From a checkpoint of a small contrastive image-text model.
Training: muon at rate 0.036, 8300 steps, batches of 512.
Rows from block 9 of the image encoder of a small contrastive image-text model, named by matrix and row number. Rows with one number belong to one channel. Each number is 50 + 15 x the weight over its row's rms, rounded and kept within 0 to 99. All counts start at 0.
After each channel's rows are labels from the 100 images, of 14848, where the channel reaches its highest value: "lies over" is the class under the peak. Only what is clearly more common there than usual is listed. The data: patchworks of several textures.
# convs1: grouped (32 groups) 3x3 conv, stride 2 (encoder.blocks.9.convs.1.weight, 512x16x3x3, standardized in use), inputs within the group 0-15, a 3x3 kernel for each
# convs2: expand pointwise conv (encoder.blocks.9.convs.2.weight, 512x512x1x1, standardized in use, transposed), outputs 0-127

convs1.162:50 41 64 53 60 50 54 51 26 55 59 44 44 81 50 49 23 36 64 44 67 33 32 84 59 73 20 50 47 36 46 52 43 46 64 60 41 41 46 57 43 50 56 64 44 74 20 53 28 63 67 47 64 48 30 16 58 19 44 07 72 65 80 49 81 74 55 43 73 55 19 03 52 57 55 63 46 48 50 50 40 62 49 38 32 59 61 47 39 53 51 52 51 53 46 57 32 60 62 35 49 41 51 52 50 71 54 30 77 32 57 41 57 57 48 51 52 75 58 30 45 59 78 43 31 50 44 59 44 83 48 66 32 65 43 31 38 54 63 35 34 54 65 51
convs2.162:70 91 82 48 53 78 44 41 43 70 43 41 44 58 53 53 25 38 60 50 63 67 60 65 50 17 33 56 49 60 08 56 62 45 60 49 49 36 47 62 47 58 29 01 41 63 55 42 39 46 68 55 57 27 29 75 67 60 16 72 49 54 54 48 65 29 29 43 65 53 48 49 51 65 54 57 79 56 46 31 47 42 58 30 90 63 44 29 52 58 52 33 45 52 32 46 56 49 80 49 38 62 44 45 41 58 86 53 54 35 47 39 52 41 43 42 44 59 45 63 32 56 45 33 46 75 40 28
lies over: rings; spiral

convs1.172:32 39 49 61 47 58 52 45 53 39 75 25 35 44 53 53 40 64 46 60 61 65 30 82 45 47 34 67 37 52 40 48 44 26 66 61 38 47 65 39 45 55 61 52 55 13 72 74 60 27 49 41 58 56 42 44 56 20 59 18 50 67 86 75 39 48 82 33 62 47 53 22 57 79 21 41 33 67 39 32 75 45 42 59 40 43 53 57 58 58 59 66 58 41 50 73 43 43 41 40 27 78 81 48 43 46 71 22 55 56 51 47 43 45 47 47 58 43 59 76 61 50 39 34 44 73 59 37 29 41 70 31 35 59 62 75 14 53 33 48 41 62 50 58
convs2.172:53 48 34 30 53 57 43 48 44 50 68 42 39 59 59 77 38 56 41 50 46 61 47 50 45 57 68 48 78 43 56 22 70 52 73 48 39 58 58 59 55 36 82 50 45 38 46 56 57 17 22 58 48 41 51 42 59 82 67 38 47 49 58 76 41 63 31 61 49 47 53 71 66 30 54 71 33 32 44 50 48 66 49 43 47 59 67 75 64 49 43 16 52 65 27 49 11 60 93 56 55 45 38 35 95 29 50 66 46 50 45 62 53 39 58 21 50 53 63 72 45 57 50 45 44 55 38 67
lies over: rings; spiral

convs1.161:50 37 60 35 64 61 57 45 35 55 48 48 63 43 24 56 47 55 37 88 39 25 50 80 65 41 42 60 24 52 51 55 51 29 51 62 49 32 67 61 44 62 60 63 42 37 33 41 55 44 92 43 67 38 57 50 50 91 27 49 38 72 48 35 81 46 49 40 50 73 11 29 40 59 49 60 68 43 35 31 45 42 45 37 58 45 58 50 57 62 39 90 48 17 36 71 41 68 63 36 39 42 48 54 80 53 51 50 51 51 38 48 58 50 41 59 49 64 57 47 41 29 55 50 60 52 20 83 46 27 47 81 57 65 41 21 54 70 36 51 28 43 59 54
convs2.161:53 48 65 27 44 53 46 37 46 43 46 49 61 64 47 39 71 63 46 44 40 78 30 45 56 69 43 49 62 22 30 41 64 17 27 55 25 50 38 70 99 54 27 66 62 32 50 43 37 62 46 35 75 44 43 00 44 50 69 34 49 54 48 46 33 18 47 49 37 46 70 45 41 57 53 40 24 27 65 45 51 50 25 59 71 33 50 26 72 65 27 68 40 45 51 52 51 61 36 43 60 33 71 21 68 70 51 67 46 48 57 47 52 42 55 75 45 48 69 60 59 67 45 46 54 42 21 81
lies over: rays

convs1.122:33 77 39 68 53 35 49 43 77 40 40 63 75 61 42 38 39 70 38 72 18 52 32 42 52 75 66 64 55 44 60 59 38 31 45 65 34 29 56 49 44 72 61 48 37 33 43 30 55 52 65 86 07 55 34 42 46 49 49 84 58 44 37 41 37 58 26 62 46 53 29 80 21 30 58 74 49 35 45 54 62 40 73 58 68 30 50 45 51 57 16 66 50 44 50 53 60 54 42 23 76 35 72 40 53 51 61 49 64 37 53 41 62 34 58 47 57 58 56 58 24 38 70 51 41 56 45 61 81 30 63 52 49 43 37 29 35 54 75 57 48 40 72 48
convs2.122:38 32 28 23 42 41 18 64 41 51 22 58 63 63 42 30 47 57 51 44 53 65 10 45 71 41 42 39 47 48 01 65 36 69 73 35 52 62 34 44 32 52 47 08 48 77 56 61 51 34 40 36 74 41 58 37 43 37 51 33 32 42 32 33 35 64 43 51 77 64 48 39 45 48 63 48 60 43 40 49 59 44 55 49 52 62 41 63 40 41 43 45 24 77 70 56 84 51 59 33 71 26 46 88 37 44 59 54 47 83 49 46 53 37 43 36 34 58 33 39 50 35 52 48 61 33 59 56
lies over: rays

convs1.477:44 56 66 48 41 36 55 40 44 31 56 46 60 39 56 68 37 31 47 56 47 58 30 53 44 57 59 30 60 54 69 44 63 37 52 69 54 29 57 49 54 39 41 53 46 31 40 59 46 44 59 61 51 31 48 48 73 96 24 48 11 74 77 58 62 36 62 38 45 39 54 61 60 40 49 32 46 73 62 62 13 39 42 80 46 69 22 53 27 66 53 59 15 62 43 76 28 79 74 38 49 65 69 42 27 34 38 51 42 71 35 58 46 58 46 62 66 57 69 47 42 41 35 67 44 52 81 50 32 30 43 68 49 58 46 33 51 44 81 50 46 59 19 62
convs2.477:49 41 45 76 55 41 81 47 38 29 50 47 62 65 36 45 48 48 41 48 46 75 58 49 25 18 53 56 41 65 36 49 28 46 57 54 49 74 62 45 49 29 25 66 47 55 44 21 49 49 50 65 66 45 55 77 56 44 47 58 44 49 55 47 33 27 62 65 57 47 38 69 35 62 48 44 16 50 40 63 42 74 42 51 47 48 67 53 52 45 62 25 62 31 60 58 49 59 51 66 75 56 52 84 66 42 64 59 48 56 47 61 61 56 61 51 49 50 67 51 49 50 46 55 64 44 67 47
lies over: rings

convs1.496:66 37 64 41 70 44 60 26 25 57 31 44 58 64 40 49 33 37 60 33 59 66 42 65 47 55 36 50 50 57 62 37 59 41 60 58 35 37 37 49 44 47 56 67 62 82 52 47 42 36 76 42 93 02 50 45 59 56 42 52 43 57 57 84 60 31 34 66 43 49 51 31 39 44 35 52 51 47 50 63 77 29 38 48 46 48 63 43 66 63 59 45 61 43 59 38 63 35 56 63 56 48 45 58 51 63 40 41 41 55 45 62 39 53 48 44 66 00 83 44 52 74 56 36 89 52 45 49 49 59 46 40 29 68 34 52 53 55 35 53 47 59 42 57
convs2.496:60 26 59 10 40 48 57 51 43 37 61 44 39 35 46 55 57 59 65 73 41 39 75 66 56 59 38 59 60 42 82 28 58 32 66 55 56 27 60 58 48 44 46 63 53 48 35 63 40 37 40 64 66 97 42 53 42 52 30 55 62 49 50 72 12 53 64 59 39 35 66 51 66 53 39 45 80 41 68 59 58 65 31 51 52 31 42 40 41 43 57 41 90 53 76 49 48 69 48 42 58 73 35 48 59 57 29 37 33 46 62 46 48 63 41 35 25 42 53 25 49 39 62 39 44 64 50 52
lies over: rings

convs1.317:56 49 54 52 47 42 45 42 54 49 33 56 30 51 51 60 51 50 64 28 62 45 47 40 44 46 45 36 40 63 49 49 51 69 61 49 38 90 51 47 50 50 75 48 51 29 56 60 71 39 52 36 66 81 00 79 64 89 00 83 56 99 89 21 45 54 70 54 69 47 52 24 52 56 40 37 63 46 62 42 45 53 42 44 26 71 42 34 33 46 35 43 62 55 47 62 34 55 67 53 47 45 42 52 42 59 21 45 44 42 52 50 50 64 56 60 73 41 65 39 38 50 53 47 51 61 54 37 34 38 53 64 60 29 43 49 37 54 37 44 34 56 56 47
convs2.317:50 39 42 20 51 58 67 60 52 44 34 43 35 36 55 34 55 34 65 66 54 46 34 48 56 42 51 43 36 70 65 33 57 50 55 46 31 41 72 14 47 43 70 62 46 28 35 48 63 45 50 11 29 53 53 57 43 57 47 37 58 75 54 64 51 47 47 63 64 35 59 59 46 55 57 39 78 62 48 55 55 51 61 46 45 46 54 60 55 50 63 62 50 51 46 59 61 62 65 49 56 47 67 25 51 49 52 59 40 42 44 45 71 49 86 80 43 41 55 60 99 51 54 62 61 43 39 53
lies over: rings

convs1.160:49 57 52 44 51 50 43 59 45 32 85 63 35 46 25 47 53 53 57 32 56 42 49 40 54 46 55 52 41 49 53 60 51 53 56 59 35 43 73 38 58 37 33 55 40 63 44 57 41 55 44 36 56 46 49 54 40 12 19 24 98 88 99 58 69 78 62 39 78 28 28 11 59 43 32 51 36 63 40 48 64 52 42 57 37 49 45 43 39 57 50 11 33 61 63 62 56 41 59 54 46 51 47 60 41 52 58 45 58 36 40 55 48 62 48 49 61 46 75 62 44 46 22 53 56 58 58 21 36 67 74 58 79 70 43 48 21 35 62 42 56 69 51 48
convs2.160:54 83 47 58 54 58 59 58 49 67 50 44 27 56 53 31 33 54 50 65 48 47 41 51 62 64 53 41 44 42 72 73 66 66 37 51 37 49 70 70 54 59 61 35 22 35 39 61 62 44 80 25 57 69 31 43 52 42 46 76 45 49 26 80 45 51 36 53 51 44 56 40 43 43 52 62 72 78 57 31 61 47 52 46 51 32 57 58 48 39 54 54 54 49 43 47 40 40 72 68 33 60 40 58 28 49 20 41 70 52 54 55 46 49 82 32 47 23 62 45 49 50 46 29 57 45 38 49
lies over: rings; spiral

convs1.422:14 70 51 58 41 47 49 41 67 51 75 60 64 27 49 59 57 59 60 22 69 39 57 54 53 36 61 19 75 25 29 39 61 53 68 69 76 43 50 30 59 42 76 50 47 53 53 44 44 46 52 32 63 53 52 39 74 54 63 42 49 47 37 23 50 51 66 35 44 25 31 87 13 60 24 78 37 63 44 55 48 42 31 65 53 57 54 58 52 60 59 17 73 42 43 54 80 55 61 48 55 67 30 50 61 44 51 44 42 57 39 40 46 57 55 48 39 14 63 43 57 43 61 57 55 70 19 65 64 51 52 46 31 51 66 49 19 21 72 65 46 67 37 46
convs2.422:56 54 52 61 52 91 25 36 34 52 59 65 75 46 50 46 37 58 43 64 61 60 71 17 65 29 53 46 50 66 70 42 48 30 44 63 58 69 59 52 41 53 34 37 50 38 57 56 65 47 59 59 53 56 36 64 60 29 65 43 65 58 50 55 19 68 93 34 50 49 44 60 62 41 58 53 33 58 38 28 68 74 40 63 47 71 55 31 59 60 46 51 48 56 38 52 54 38 39 72 78 61 40 52 43 53 52 45 52 33 47 47 48 54 39 34 55 40 51 32 58 49 66 52 55 59 66 58
lies over: rays

convs1.367:57 24 65 42 54 49 57 56 37 36 35 58 60 64 44 47 45 43 23 54 70 53 40 00 58 50 63 61 72 40 45 65 52 53 38 62 48 58 58 54 30 60 60 56 47 65 68 30 44 49 65 56 62 56 45 68 43 69 50 55 43 36 63 33 49 47 95 42 55 37 55 56 88 36 53 36 61 51 49 43 33 73 33 61 39 50 53 55 63 42 57 43 68 49 67 25 53 53 53 52 51 67 48 67 30 30 45 63 54 54 44 56 47 47 47 50 60 50 29 52 27 73 41 37 41 11 90 27 63 37 64 46 38 46 54 03 60 01 57 52 48 71 46 56
convs2.367:29 57 41 24 48 31 44 37 40 61 52 57 48 56 72 62 56 27 40 57 30 47 91 43 66 53 45 55 56 53 64 67 45 46 56 79 49 53 67 36 59 50 62 58 49 60 47 82 19 38 28 40 38 40 52 74 37 48 53 47 74 46 59 42 50 82 43 56 20 57 26 64 62 59 47 56 62 48 81 71 50 42 52 72 46 50 79 43 67 72 58 73 35 47 67 35 58 50 63 82 59 68 61 62 52 43 41 38 58 77 22 66 53 80 38 54 65 41 48 51 45 35 39 44 52 79 53 44
lies over: rings

convs1.123:64 33 34 32 36 83 39 88 56 65 59 39 46 47 62 56 42 61 76 30 32 43 56 65 28 55 60 68 67 32 17 36 78 73 55 45 71 34 10 30 77 58 52 22 38 75 51 57 31 42 32 55 46 70 66 57 34 53 49 48 51 55 46 68 55 26 47 59 43 42 54 56 43 51 46 82 41 31 48 41 62 25 43 70 47 61 51 47 72 22 66 41 42 40 47 57 59 57 28 67 24 59 30 50 27 64 63 56 41 39 61 39 53 47 42 73 47 45 48 37 40 65 51 41 64 53 66 62 28 57 58 35 53 55 53 39 61 79 71 40 61 52 22 34
convs2.123:57 70 43 49 45 32 22 49 52 33 24 40 38 55 43 38 46 64 56 52 75 52 40 50 62 81 68 47 35 40 39 45 76 32 37 43 67 90 59 26 54 39 68 66 56 51 63 38 57 46 38 52 43 82 58 49 48 35 34 73 31 47 36 45 43 59 29 37 63 63 52 65 39 68 59 49 57 64 49 66 51 45 46 53 56 46 71 53 60 41 47 72 50 47 63 53 40 49 48 00 62 31 50 24 34 43 60 53 62 51 67 64 33 61 49 56 56 36 49 38 58 62 38 49 55 50 37 49
lies over: rays